From a checkpoint of a small segmentation model.
Data: trained on single toy objects rendered from many sides on busy backdrops, 50862 training examples, 87.6 epochs.
Rows from block 5, named by matrix and row number. Each number is 128 + 24 x the weight over its row's rms, rounded and kept within 0 to 255. All counts start at 0. Numbers have three digits each.
# conv: 3x3 conv (model.enc.2.1.conv.weight, 128x128x3x3), inputs 96-111, a 3x3 kernel for each
conv.6:131146139107165162116134137131118097159134106135138168134126101152163093138137094084156154157117140124123130140152163151174160139122141125143113131128116136129116109115096153118102131106123139146149178153156125107129093109120096153126123123091124142147126144144184144112144134151154133104108144133147112078164143106133108110124105103130090105150143152165124132168141103136129110126159159129137141128113127118126162108097144124134145
conv.7:092140140132165160116115113108135155145174162184206187181174142146146182149148135087148184130115140139125113182099120169105090142121100100066071101102115117100124151151158142171157166121093137142141131143120121102110147151112156091110117118121108068119117093126121120138134158147126116135136099117091098119127147148104109147132134147113116123117139127154153142108085079114084095077132128153136126171124121138136138144146141159188161
conv.8:115135151126145156128165172149135075147141128102111098122128162124125121091133098132117107125167182104127166096106134116138138101102166096129117102129143140111109114089107109108068083128089113109104103132135112088125091142164082113111097112090147129103135137081114116086100156115103100130091102129136151124119128122104113086172125107151155130141131140120109139156118156110131132137114098118130132109113130119133103104147140129125138
conv.9:102097110098092100135135114168165163161145141146141160117161160165140109175108078107105099125131128186190148146090093141135096132152130085104092059059056138146132116146129158157112147140139119105079117121104135117129125108132150174142141188143112118112133113107133088101181153130134159122080103123152145126126123133127090120120161134083090104075076119097115112095086094155094127158101132158128109115143156136157160153119144138113138
conv.10:154142134128139127115133129105153139078136132091119120165124137114117131101107139115138110107119143066070137098107128119129135121122144122117118133120092135098107113112134096151143103118152112118160116097142147123158129099135127133120091125127129141144096131137132150134126113122124142141124110157111120153105104112137152126133138134129106101154136111156139136121160163091107133093119111124166107108151114144133127105102115110102080
conv.11:155146168123135139094123135136111097147129106138144127127114104153164065166167125125129098143137145110091095092130123127164130183165084104105143111126145078109125130100148151133108129122126132087092130091098108108090134123119112131099134129113132144088125103104097085131098098118128153132166177118127144164121158139124148132180157105183179136132132121146110142176141140108113108076077112108092126147124132113056073152072065129096076
conv.12:085094107165136132173149123104109127113079102110105080111103079104112163078081158103098113114129136100127154132080138143101106099127114139125113162135146127087108149136144119151153096138151104105099101106075126127126120150151122148153112086124131114090122134185139136175160144102157146146178135131118131168125141147135145146095129152091106138139144123072059084088094118138140147106122141101133124140123159143117124123110088081104111
conv.13:150113126161143147164154155152137169134124145120085121141095147202123109140137085148134129116091120104082089110173102161092083139146105122118121109118126149177142099078119139082166144130152109160144144135141097154139135126136098106127078133125119157147119140148112152125156121118175149100139148116121111122096104118138121139125106144121128156140150163129093053105147105073108115166119117145144112114119105109161124130108095136117121
conv.14:090097096136141143175151123134134100121086103138095092132124164124133148148137118104141128116113092072105151153160141105131126141140144089093099132099090114100113126144154109138137119132119132142150137119112119101082117127105112106110115101119178180164171153161127136147136203189105102144158115100112088078121113113107104124113126116111136103091131136133155143161160118167174114100190194104165146095133122122130152093127142119113108
conv.15:105138155113117130120131147130109122109107124106067071113124115123124123102135098170144114111113083089114073089089079103125129130103072168156145123126137156182169140115113140136146100126118131125139120113146153118171136123113115117117106091116148120119131101152112121164116120155122120122135138151116116114131133135114121115111104102116135117145142124118060130118072113105096112094087099110089110121108109143128115141111095128110072
conv.16:114121117109107099152138142146123156121130158145128111147136136143109148116123145132115135136119142122164157112101175144106089114125106126121095116126101094132134120114124105123162112106111070109100123166108111153132112142115102101099129133127125070111145114140127133143136139126115120113075070114124110118135136119115122058135127130098091119118116140099102135127100077143164122142181158167172150175120091112137145120133137125099090
conv.17:114133143139136148138135122082094092093122126118141123122075054152138118117108143101110099133165161115134135089105101129139163111108136123166152138179168112121138112113119142120131137125141105099116145137132152114112073108107111139145104129114142153112179155109152140111089082086114133130129148141139148113150135121095127099113140151120139144143140119097116119155159148138138135062073074124112134133117135108075066122148112124139136
conv.18:127176169123147183079103131115148140107106126122110110150146146142118099128072144136096105163160156109123123141144131143122087130096126162128129123118127114132151134168149139135154145154135136112139139142136151144127097123172101108084119103140128116080121096133128096144126145142096101129106063105117121131091105081163174145158113139146121143134126137114122126161148126127137121093127117113120099154132130109132132105135150111162168
conv.19:128148144109116095131146136125121093129123157133130145139121127106143149109119136139124095090140101092114125114089114143113099145145092118115142158135116149138109131155127142164138113125128109104119088086094092092095104116124090135133129182156079105111081108132129111163114137155125111137096138156082126116122136125155146120151161117138159104117110117193152125219187117139160128147113138148102133098105111114119123112128115131130126
conv.20:135135140124137127117133143120163102099130097135123117114139181141182143097119120113155142094129127146163140101125177168170148097175131072112123137112073149133126160176099098144125098096085058119129096078117107107080118119105121119124110130110147115117141122146134139133117159111115140131155114151073112120123106123130141124176183140130166118154122128135119175093127105122148179068097123090123107098158113128097137155113089155128113
conv.21:058082134070077156114083107163147110148130145117120121096123104110130124127160145104122127135133135110136138106170178117146164135118143081097101123117119155113105116127119143139128137107122102099125106099115134146139135139119124145116101147114153129110137150112103121142084103130099145158140121151134141104137136103154175128161131097171136096152129084144144159167140175158124165114132176110122148131110128076120139089129154126113140
conv.22:087091072111096090078089077118122091122148128136140122120103120106105136076103119094090128104104133125179153113077065099116105098093091112112110133153133116131130163158168126115112137144137144130128144115136120096112097107101105098091117115126096120119110099109097108093116126124130102099078083100114129125110094122059078144165172185151173165168197173125104109125127145140143136154128109138129142115155150162148134151140143140148117
conv.23:141139127120140152133139158171117122172106124148127121109141076123142125109100102170151119124111130153070114103122135144134124185135103112118126129155171124159184129110096105122154096107135128120113118115117127105107151148132123124094133124058152117136156112119131142113172134082149129085106111099118128123104141117101149109138155108125171132126154147094096139088112139091131108149114138137117157137110147145124033148110072119111106
conv.24:138145093135149108113122112102122114117118107172151150179186228112141172098099115105127103097089109059095124150137150152164167143133147120110109160160131138161169082154182106148166119096097127157119113110113116109103152146152119082096120107116117124123104094113160139118162168175152137098145137132114113061152147123126130136106125138114129130131147117136091102137126109136140148143140153140116127135092103105124118121113114157147141
conv.25:137118180141159165128130142137115132140086094135140123138159168134150118124109088141168191133092105118112115142111133146150140130127149117090101113145150145173149137145150152134139113133112140151144153144137105114122149137102153136093149118111147154171142138143120166154118106155150129106146136148129111086169116134116110151115113118118090138154125155104135106070094105116128129137107109164134141156137151135124149135102106146114081
conv.26:070105119113102126110111129112148116132122123147121153130156136102144133083099057127160155110102098143128143191139161129181130143142144129119115102102086107095105124138082095101118094111107129101118129139148150125129134129126146159128094134116137132146115141139126121133128142141145136129099104134153133110098110123078105124105120134144110101151125102120113122139137164131129146122135132139150141146142134166138097124117115137123129
conv.27:162155165163138122152107092108128165105150155139132134177118110148116128108136132083075128116138127160183191116077107193145141189188158167167178169158150112108089134143133115145119137160098105111084136129097140125100108109079132117111146166158086091120113123144201159170115144101137119112121102130118114123100093086148108100101089122122124118142120124145102106124079101153124144160170118141132118149096110123105093111145125112160164
conv.28:100125128119139138130171160109131140073110107093093070153134156126122170116080121147149134114126150104127139112130159126132179108107097128120090145139077160179144142139087116109118097105149173135130142148179143119161155140118150125129101102129158116134162150146097132133116151180137148150122145149146080034140125092122131119080104118104117124154130084136107126075126132087123079137110117110101127136146102113117125087115125116082088
conv.74:023080113100129120139117121122115112106104112107103137106165158117133168125129140094109128090118125100150184144152118120161124144152155067093091094095123149110126124168167149154158118138126144142154118136143071078088118127124083103110045116107116125120134142142128129141139122141097118126118119152107108102098121133084106124120113143119145147111134147116116121120111100145183117160124160149129143139146162143139138118130125118156156
conv.75:152155124129126122117119102136111106121127111115157146144158133140144170119129145102126133118069069131147134154125149128143151146125125101091113142118129124126134098135130117135135126157160132127107108128119104142120122126129105128137148091096131165127150122109160108121177192156149133136117110103116137144125117121097109117118134164148125137128116108099075080131087126124100118142131090153135105119113138144111099138103104090144139
conv.76:072091089059139175102133147157159122128114123079107136094120102115158151131167142145132113135131110106109126107096164105107152105156172098080121133144135135155134110156107143147137127111096111137132112104125125105118153126139118100119088116119163167099142180130169167116145129139087137165093131173120142130124138129141136086160153151178155162137145168135123137150127130114098099132108147098080130111126154121155137102136119091111124
conv.77:163118105124124144084131139112138128159178136182172115146132091088113129082108150104125139096104097128100092144127118114118141141098130138136109157104098132118118108124060104125116116121136093120098124152126107139117131155141128112142144095106126150111116113115098145135135132152119085134106106140139129070134138100134143117127149121146146118159138131158129100127130096128122067113101154101081137092100071146122124144129104132122083
conv.78:065117119099102137152138148167148141140149120077125109109107121131114090162120100131097115155151114108137109135117150131172134121141146116116117082111096151127095129134117180117087128132117144118084138123101092093087104084089121116116113142137113153159156125127154130129108138127064131152079118122121097109104106111083112104086098103152120075145135098114145117115066142163137125163147147082152150114154133138157126107112119128113093
conv.79:118114118109124110099146142160144134137131097112109073127098108095122120083121101142115086075116123153157135092122120121144151149065173130127128101108085155152124120128144125136160115106137124103137152119141159105107127114093125104081097127122132130139082132123092167124127124127155087139122148145113103100135127091148155104111150102122145105134115110120136156106094132130141104136140154154130171169106132146109117113140117102131097
conv.80:056049104131097115105104103103130108129125113139113139085154103104143086132172172130137129123143112099130114150170109089138152159135102096095130090101127131123128110131095129157120133197193137123104090109132086133147101079104114110122143142136107116140133099127113131110146067072142078114122088122117148171099127161160146152143094079170109080201134108095154137090110091108120122096112091065056091101091162141135099101075094128100103
conv.81:091108145107115134150172175132106132133111086128099093096116147102126113130127104130167171159158154135117061121129192135138140103125075134140158102133145120129142128135135099092089097118126087108112091106111092103115088093116113118118101107094140131106170142087140138126073105129079113130109118131126114094115113099134128118127122128161137122162125131107116147114111149121096138115119156102117167102090123126124126135106130125084117
conv.82:120124139119099114120132150140139146152144151118125116117098099123099100104114120136138148097121124126141156109107097162096114206130159088092110070128149168185151100109106102123142122142166128117130131116106144129113127137105130120129118121156131139118163121122166139144131137112150144131129132148111115121132126088154122104126122163083123145121112106165150137126158156136145198127144111113126128107111168122123148142156136107127139
conv.83:116143129103093120140144156097115111131115138139108118110067093100076111111121091104084101110096090116129123109114132132121158129117122178172166160182157138134113097113143126135125143148166121105094117115115110127111132109103124122128146173158118079084144112106155119112157139125145134114129124126128153169107121098131121068111127144109115117112113153113123127093105119082112135167145117147152140137093123130115054085108083087105112
conv.84:157145125145131119142137099119116140142136124149173110107091106099099144150101139111148115127142110092107117117127162112114150140123135137125099142154108135129117076113116125118098162128078129112134153125107125114153110097057132099090131089093145116108126092115175105093086140124118110110100169110157105105148126082125117130107103119146126102146147086128093120127111167098084144090133158092135127105148111089109157105098139155079118
conv.85:172134144128130138143143139108101108122104142130095080147114119114103103090097116158101136142110131127136108083078147139122109163163109159123120133126144135140147126102119105120111112115123131129109090099072093075075135141154136132122104095100140126108142149099093139122151148137119112144135104126103113144137132130142140131098119121124114119135115102137110097128109091113086063103116148099102107100070105145121114109122134083089106
conv.86:109103096104133118162116096160145120152156112147134113113114133101141106104083094105089112097132140098145116105106112124146129095124118094099078093104092123130118085109094065109116097109117115094109108108119085115098069098102077101105085102128108122117138143049128109105119143126136137149112104105112106129122105126150106113147153158136153133144145114098100108114131116127117101144111137126159169117157135123116119130145132112119129
conv.87:138148142106152131114106128118144126116146120099125123149139138128147110140155154076092131101128143112173131050150112145158105122125100111136121093097123093125132148141129093142113115168147108139147098125136064114094076116135052122113106098155099132107172167089167098128135130090119125157120146154130149127114125113144136099101104120146118100149120096082124144112146148143103106088130149098157147077146105139141148103118148087124114
conv.88:133123110127125121122113107127118147116105123107122107123100110122093087110107126108109089147114132113134151151141140172159105174123130135116123110116127081103127117124117123123138151156099133144141146139139133116097112135150112124083117113082143124149155132117104103089112143128109094107112096119113104112115125144087099137148120130160138112156125095129130150148165162151142127107150122091129119138139113141096124123094160106099165
conv.89:134126137125134136100090067110094091110118123134135133114085136130129142154138092139156153134136148109099127131136173107124128140112109111141148114103112156133128130075093151142137168127101127134173133133141156151135115104100126128100131128104110131121099114104095112111101162127147171164148141126120097066134115080170138113121098118119115134123124133113109138145088123131095139117147139114119141136112141065096131130137143126132113
conv.90:122165176121122140129133136073100103109132138135101139120111132139109063127127057131105150103124122127123149131138073167134125160152141143141134128155160137131129096097110123139101160106129125108118151111105168121098129093084183123110148159100105099104113103158131144146146132106168114092188127106107113099145129145192130138094075126066089134068081134108115142117109155134145155113105081153122122131118159127135142138141129105110136
conv.91:149146131168150117150121118092091064091113103117120110152130113139155153124152130152156170087075112114122146152139151113143134119150153149148159116134138150142127093084139115122139117154150115095085106105141135120144099137098105130107123135126168097084149105105132103110095138091117150116117124130138129152123131129143151112112134120107107104150125114156118129126112119108111140116157119076113126096121142152066085147125062153118103
conv.92:089096100076098104096097114145135102150188130114154130097098105089078105115092119094124118105130145132131138094127134136130119138108107118121122107102122109100121108107087126095132172134155139126151157116131135141114099107108101086099087089090103163141149136119147112093138149121135148132130134127146139110107088108089103100077088136112127125144152109162139145124165186098109149132157155127169184126136153132141107106134111101102106
conv.93:106118113102137131049112158164137105162118100148113081117137127111113141100155149095109148107122151126119140140172166133172156137134156071118140097097095117116139091110072129155138125133147137104147096127132127146116131104152117101125158124126116130152095155113102151111148133110135124122115130129119133110115132110170148130123115117149100098149110117089090129068082123092096107111110126104103143117105152148150145127129136135116135
conv.94:140106117096116150148145163114126136088127170107132166169129113171143111131090103152113101127106097147138151136128135194116129161141131120107077121132124136129109112098130123135144108111127098096114134132120150164114131168184119138101136157165121105118109088115130088111122095100101081107127133126113114132110114109126103107164150130120130129098129136154107135149117139089116121140139126122126135099087123172178147143163148136167136
conv.95:136151144130129147113123142138133143115127148129142112125119116146083083162145115101102126126095071144105136156128102119138089131142151123127131130138130109133150116157130136118125114147179105111128102131137137135146119118133110136144116149182150086152093142157113163097125162120085104104073095131091103092122149128171187138178112118171148148130156150124135109105124100125157099146159119093120054091134118129138143146128149163138129